Rows from block 5 of the image encoder of a small image captioner, named by matrix and row number. Rows with one number within an expert belong to one neuron, the router's apart. Each number is 128 + 24 x the weight over its row's rms, rounded and kept within 0 to 255. All counts start at 0. Numbers have three digits each.
Before each expert's rows are labels from the 100 images, of 14848, where the router gives the expert most weight on average: "peak at" is the part of the image that holds the peak. Only what is clearly more common there than usual is listed. The data: drawn small creatures on textured ground. In brackets: how many of the 100, against the usual share in percent.
# router: router (encoder.blocks.5.mlp.router.weight, 8x320, trained with AdamW), inputs 216-269
# up: expert up (encoder.blocks.5.mlp.up, 8x160x320), inputs 216-269
# down: expert down (encoder.blocks.5.mlp.down, 8x320x160, transposed), outputs 216-269

# expert 0
peak at: centre (40 vs 16)
router.0:107152124163158135127181150124104104139073171114092122137107124113153126122122127097133128113153091122109157134149144170127103140144178129121140141121079145149187
up.11:160102164125146113148128164124113139111138140129107127151154136127118115162156109129125148118131134124111106092137155102141129123120133177152167135167107154110125
down.11:126147099120129160111142104144128100120109120159112109136110129133087145102088108132159151117113126152166129145113149122142104090159113151099104096118173130109157
up.12:093136131141142099139100120147117150124113161197183116128142136095157155090150136128127111100137149105127168111102184104075122125133163116120179181127062147134147
down.12:132117162138136150171134115111110164079185134118116114132078154148074130152138130090117127125138154140133089137157110147154130110092095096151084103121131116146075
up.13:099106139090116152103178112145148153134124149100112142138123108136112121144136108135146118106132081123095125083092141115082112131168146138135134134094102153182096
down.13:164118149128080129145141157118118113128124146129126168120136161163104170132074090164176182127138115154124173164110133110118162087100108125160112116099137137125114
up.14:118159148109116096135109128121096123086123151110131117167112227146131129109134105100145122126123118119131135133153137139126128109124153174178152113131078114134210
down.14:111089115126163149086110119143172130175165111186113112126138125121137125116079101163107123129132158149172125128128134117110162146153100146118168138104140148114096
up.15:079071120092165093129096135129143160151173096123122157112112130159115131129105102128092118158104090166150110153095106115101129127110128129147101143102152113169114
down.15:168142116147125136124169118142112143125151142158091099162184128148094173127119104146142090139132173157123120101157176120148154086149090107161130145121138150168115
up.16:126128115007162143165140103175107114122128138151107109122129092165165094121113119121117138142133127108126130176114144161162146093089158140140100128148146099113153
down.16:154103142140104126131075111112126144137125139105162113126166132124120121128162141209130163124142090109160113088088152131162132125155130141145106144091113123103119
up.17:159094125121127163153152148142151106137137143136105123142146120137139136082133137110109148145145115066094148091147186106146113112104152134097066126164138124131169
down.17:128100139155140122163080113116137152080127159115146153135088093153126150134149137100153153101136158119120083141144085145109112179152105147133100145127139132136110
up.18:122151089119155090115104077155135138124077098168105093130138139137109154072128143129128146123136087153131135133107078124133113150148155130155140106134110118164128
down.18:150122131115061150123123146119124111113155146125132128105142106150105070169131123125154101143167153116124098079145171115123167118110091110095109141130152163122110
up.19:151114148177137125128137130126147145075120128113165140176124125095174134146171172129113112145161116141111109121130137142124119116126162104128158114126089063120155
down.19:139123094118078148150112131155107096120128143119130153103068144115076119147084093125118110109117106130167104132084099137123178148134123109150081114124115144136109
up.20:138166139115141146128128174140131148156135132151131185140118136110132115134129109134143145105146125127122129116077108146134149131134101131143119113130095125151134
down.20:106138100136150118096136127170091118126134161130140152138135117116130121138111136146122114125153098129136116108123131172120124135139175140127112128127142146144144
up.21:155131131136121130110148133157108129117131163107108129118105120126136130145153144137105145097116107157091153130155150157101185121172086131080116121129076081135112
down.21:104109125124097099111115108095127150178093125137135129129145106174109101110113110123138111150132135153144125125144124117100100120130142128122180101109142129105106
up.22:134154163124103177084096079146123154092137136089107154120064122123108076150150129104134174150095096164114116161156097159133149118111144129131157170094141153122129
down.22:137116146117117120150140144080117105124113154134114165113134130158167098145123174147101110148119095090136139115127131120113100105115121139127118098127117114139122

# expert 3
peak at: top left (57 vs 9)
router.3:177130110101113138095074136137146135111157129138149125155133153136088105113132123094090132132164149139091119128121117118182121123153128121124121119139130141153118
up.0:116086186104129124169143140102122126133139121092115144149108126166092147149108108107115125118103081115107114156203120110117105136142141117123135098138123093140105
down.0:176141104127168083116135167168122129111106181140093099117166127148114139174108095128154131123132172174142165122122101114169113179093174130152103148133131140137112
up.1:087111155135094134147129142114128150123122169125157157090156171176155118110204127093099132134099086142162147080139153112109130107176139122174159115130136127170146
down.1:149118127115107152099120121104113117132160099126101126165137099115114145120107158147122114146130106118124107175113106141133131131079095119148096110110121138103134
up.2:109137129113097107123094128123100169133119152114162141136170158114105130096111150129107103051154079108112167111131109141101207108152148105150123146119118141166113
down.2:127086144140144097136175138086116102129174118148136117123086186123110145103128110169097103098142189124123152101139116156126132126127121130135103129145150104132107
up.3:107115140133157102189127166131140145161084144125139154135120116101143121148151143149082147123114119116129107141100131128140123120127103133104103127147164109146151
down.3:088149126186151104092130097122149094075119112114127109097114122133114132111111103161160112133154155132116115141109129132106164149110137105133109175118123169133115
up.4:134128146138094149130092089159159120099147144121129096134145099093096159144161130067111095140098152116089128148142143095137141083126108130128173095131154128094119
down.4:127092145090122154095142144166073151181122115115137120122094103179106083132125102129100132133114141164111154137131075155128119113100126087125120151162127131114147
up.5:147141126119121138105114122146151106123124151120125121111148160161125125121103156113135121106107121142119098124106129113121120186110119140132105154138098107117130
down.5:119140117106141128120100129130139140114141082150123123105151125160147164102116084157104164137106149138126119132142128152146150121151126090139158102134195137112089
up.6:076135106067111153121156089120153131100103118100146122146158137129135108103139096081136113113113129168134155132146143107123127149138136127151131144084128143088139
down.6:151116107142137139118113152132135147172143140145108113109156105131132119110121171112113134110098115082087147144094147131130153127103081140101124142129167125176137
up.7:103147148155094115124102114145158149152108159109156132158132111128101110122144114149123134133155111141124145181156130109155124121138151107185130106132147156163115
down.7:155118128094096179111150108137131143142134139131114133105154108106105113145122125090166132114129116083111134109149094168115154139119124156080146151145114096143088
up.8:114150096155154112091110113136118137156145140161116121181117134149135091095074128147147090135139089132154108118166098137173139131191122124166111122123147116128146
down.8:115163183138116145076126113135107110128118139109143134169148114146093131132113146124133139130156099136099091151142158156144182118115105161139104177131130125144155
up.9:115092176156121150153144098128138140137142163091105110151126138098148137155157134149112166146143155097106135173156190104109107116133154102170162114144148144102133
down.9:118139081142142173128107127121140098089090114145136170073142124153097091099135139098133118107100130125165113096098126138156172099117123138133121082125083084129103
up.10:154103138100069117103134087151091172159144098147109158112147119112126150139098111100154104134138135135156115159146103102130135118101150104132158141092133071128105
down.10:130125141108147085172121149096138142093148124121122150117112130108138162118146114143111121120147142108126117122071152121138163130153098127155107135114133143175129
up.11:096173126105175109111109196138139148097084131131104141109100139150131108109137128147106120128136097122176096097114130120108101129094129142117155116127129108141138
down.11:130114157137108120137148104072170104129149112140184152147196137096142131124109131158161084076159160118122135132133108147102157157113109081155152115115150138130134

# expert 4
peak at: centre (67 vs 16)
router.4:092141132161125163121162097119157142087150133065151148108105148150099149150109151115109149114124154149127113116113090147093104104095146111152117091145113114153125
up.11:103181131168145130150169146127153158136104153082150128144074139156145160124154114120102120126130137159098125118130130099105119086151152097137152145129108130149136
down.11:110104100102094090068104100174093117133110120115114097137124119120182092110109163140154114152194146144097150107084140148091152137093144105129092128124124094135122
up.12:114121136098111152146112116084137176098104136140152145102091129147150168137121135111130176126121169136131144146129147135133132134082079129079136143100112136141146
down.12:138136152131091127113138133131110129138147097141144100121095130111113123164141089110162094157161119103146130154128161130124129142129137134137154144138136122121113
up.13:122141182111147152108091128146093115085128098151143135120092129077157133161092162135124177147114145124128160143172130121126105132124131146130106115103155141161112
down.13:105106147143141137135130085104125106110105119099120118126110139140129136164120105110113091127154125101095120124125124140131141141115143088140139130089112107124129
up.14:113134132097147090090175147149117106174137096139117111180126174134117173093128108123143117145168108077125097112145155094124100143138105132122097152156098131129119
down.14:100121120102134121104106107140129102109104170094124082131139119105155188128132146165143155135168080134166111107149134127130082160128136144135154130110154159129163
up.15:159100132162148195149169121105114129163190156134124129090120136136153112088117139115103137120120147114117141112141109104088097142118124086088110126126071157078149
down.15:133132134097082133078154146095145150079134131141123140158136189092091143105120109089124130085138122132168119130143156145146124164070117135099125092109139127119105
up.16:165127168173161176122111144140115133134146110120101111160122116120112126159116131102138131145111084147154169179156153133186109151110118106162124096093140115116106
down.16:130107132145106192117177101090079128124136159069125165146110152081138121147136127159140153152121113163143151107123127099064123133096118100135177146175119145136144
up.17:125125148114166134133110137118159095159079154099136120100111166165114102149123122121146145147155160101135113146140094136098118123156101176159099153150093145095119
down.17:102109110149135139134072155124139155083099168135165147109144127156134120050150144123111130144156142113124081120128133139134108113112107170108151127113115141130111
up.18:111097099114129125138059105182172193107123121110144132118094110122129136128189141131117112112127139187139142167121091117094116100139136121132115118121088137120097
down.18:140166102133173155120138159184144105086136124080084124105119121169118169115115149159162082133153128131119126100109095165119134123177115098149106183143118103175100
up.19:125144103081160113138103123106096114118124119119115170121074223121138106117120119123113155134140127099110113109154142137132155080118152175162141145131116165139175
down.19:137113135139151147154097162134117141155113116117116112104111194091132139109141129115109129117120139159140143124140179129099164126147117162077161140117163116160145
up.20:110120131109132137104158122145104160087153126099076104120131150091121133122145107120093134141149129122145124137112147130099147115094134127099110120111116164132159
down.20:155135127162169107106085146108119162094169180097176127141142137153150102114177114091136088107118159146085107128119130120116124140135166095113113111127148141117055
up.21:133134117115131117123139101117132091089125106134139085158142114155146109115164126136142120122119163099176118153141140183127070101137127127135152150177129152174104
down.21:125152145107135156144129140150112155119129084113108152134125147123155115113083141135172137157100150116120146143119143147160108055156141146172097105117120117151116
up.22:123110110138144127089149120143175153122142173100119144102118147137135107130154094112057078161156140143127172118091115158112072130133141160137113152121116090145151
down.22:141094085125122116087135140147151145145120134152117141133154109104116148145157128141148197099125101138135148129112175098134143117171127128218105150173098113129140

# expert 6
peak at: centre (52 vs 16)
router.6:154133120100147088142124131147151152162129097158116112141134101100155079147156132090127122107138168091075102121132126140154093125092140106113156153119154111082101
up.0:128101091111090100143120153151132129144124148132136104111139115125150152140125153139171120165129108149137129160146142096118132109129103105185132119074155134135114
down.0:098147168152141130143144143137164133107144146138150118121116156102147069140137136165162129078109152164170127119150128117140134160116113160125133135133124143099146
up.1:160094100160142133140144135103104126137124102130166158054192103085064102143108125135096148097175130111112150146071132114125135158112137118167099152103157099108104
down.1:088081195138161155146117105180156126136171104103124131104124112124160113115104127147133138120133150147137162130139115117112101176138128101143152160149128097104131
up.2:166123115130143119144088109093113152117124121124174108118096155141103108132159110152122139132125157111179121145080098174131169121151104111084133145156094116127158
down.2:129138156137102114101133116118131122155127164129084140142121100143162147144133109120105072128113097095140141108136156116163144104110086112119153122152122110134102
up.3:095111145144175154125077145210143115101113141088131112100106142112103164154141143126133134088155114113132146109121100150145118143116103172106097121134147139108156
down.3:152130112138126136122111176111114126124122097126078115108157099148185131109139148111119082185141107152152129101076134102188167119097177141175151122135155135156140
up.4:102090123148134135117083115111113153108117120119136161106177077128148150156120167145144120089136106163154154163140107084128090132149150159150077111130164140070090
down.4:154119106075148098115165129060125143106134117104126154137133154189174137132128131157107114122136152127157121149078136118137130126142109123160166075137134146118162
up.5:138152114125115142076122114104122120135118193116105127111103146126153101117122094160135136107120152106113145124100114137132151134144106127148143145109156128125127
down.5:076098143158087137129097158148145158102136146158111121135089130142099126159161159176136122112119101146187122128124157137138156108111124142164066122163104127089149
up.6:125104127162144125120145128138119113095085166117113145111134126089133118125166114123095123134126136153108173103194150134146096120126153100129126110161097132157103
down.6:136158145108110157114142145131123136103143118119175129129149104121115110099147165149157152118130158101113141121129137143159117112138151113110136140099124089100129
up.7:163082144123132125071108154141134105117164154168163111103149106135111141144146073132137144133131104157143139113158126155131141155074085191155139171107158077127137
down.7:122126118083092127137130164100139129162141120119151111120117123121129118141127112135114152126184128182128125134126135094108115102121159093123110109125144074116053
up.8:142093153115114118068150130126099110146123150135073179166141109127118117115160149138174099158136109123162115133088139116100129162123115191082116106130110113143138
down.8:168148135128104148144113135108120130148119097110129103147123134123104133146166124184111120104121109123128147086142157128132128098122129132114107093100137149089095
up.9:119166146129129141074172174080109116126131148112122069129130189118111118119142173134126136129144142103114131155110161130137130073128132165112076134156153128095156
down.9:104140113123132142120113104162094105093135118149141129108104135117114122121139135171137119123079120132141169099126123099122112133127146117082200137113090173134132
up.10:150103104146181103108141147163106105137148119128151060108129120135140111124133141116109090166126151128117149177145118103139180104132110180156143133099135123118145
down.10:107147146136106101173162164130110120131118156071145092080124137138163133093120140122155185129135064127156122106123119159121152118141132159105157132139105079110152
up.11:141097145095162092118092140119129114116154138149153157127086133147084108162131126119110139153114117140140120123107120118120165098154157182110106123148116134111146
down.11:132116159150122118125126125142102152161110154123160137120147177094116143136154108089156133100148136135128120130133137129145205114113118090133131152127128139083141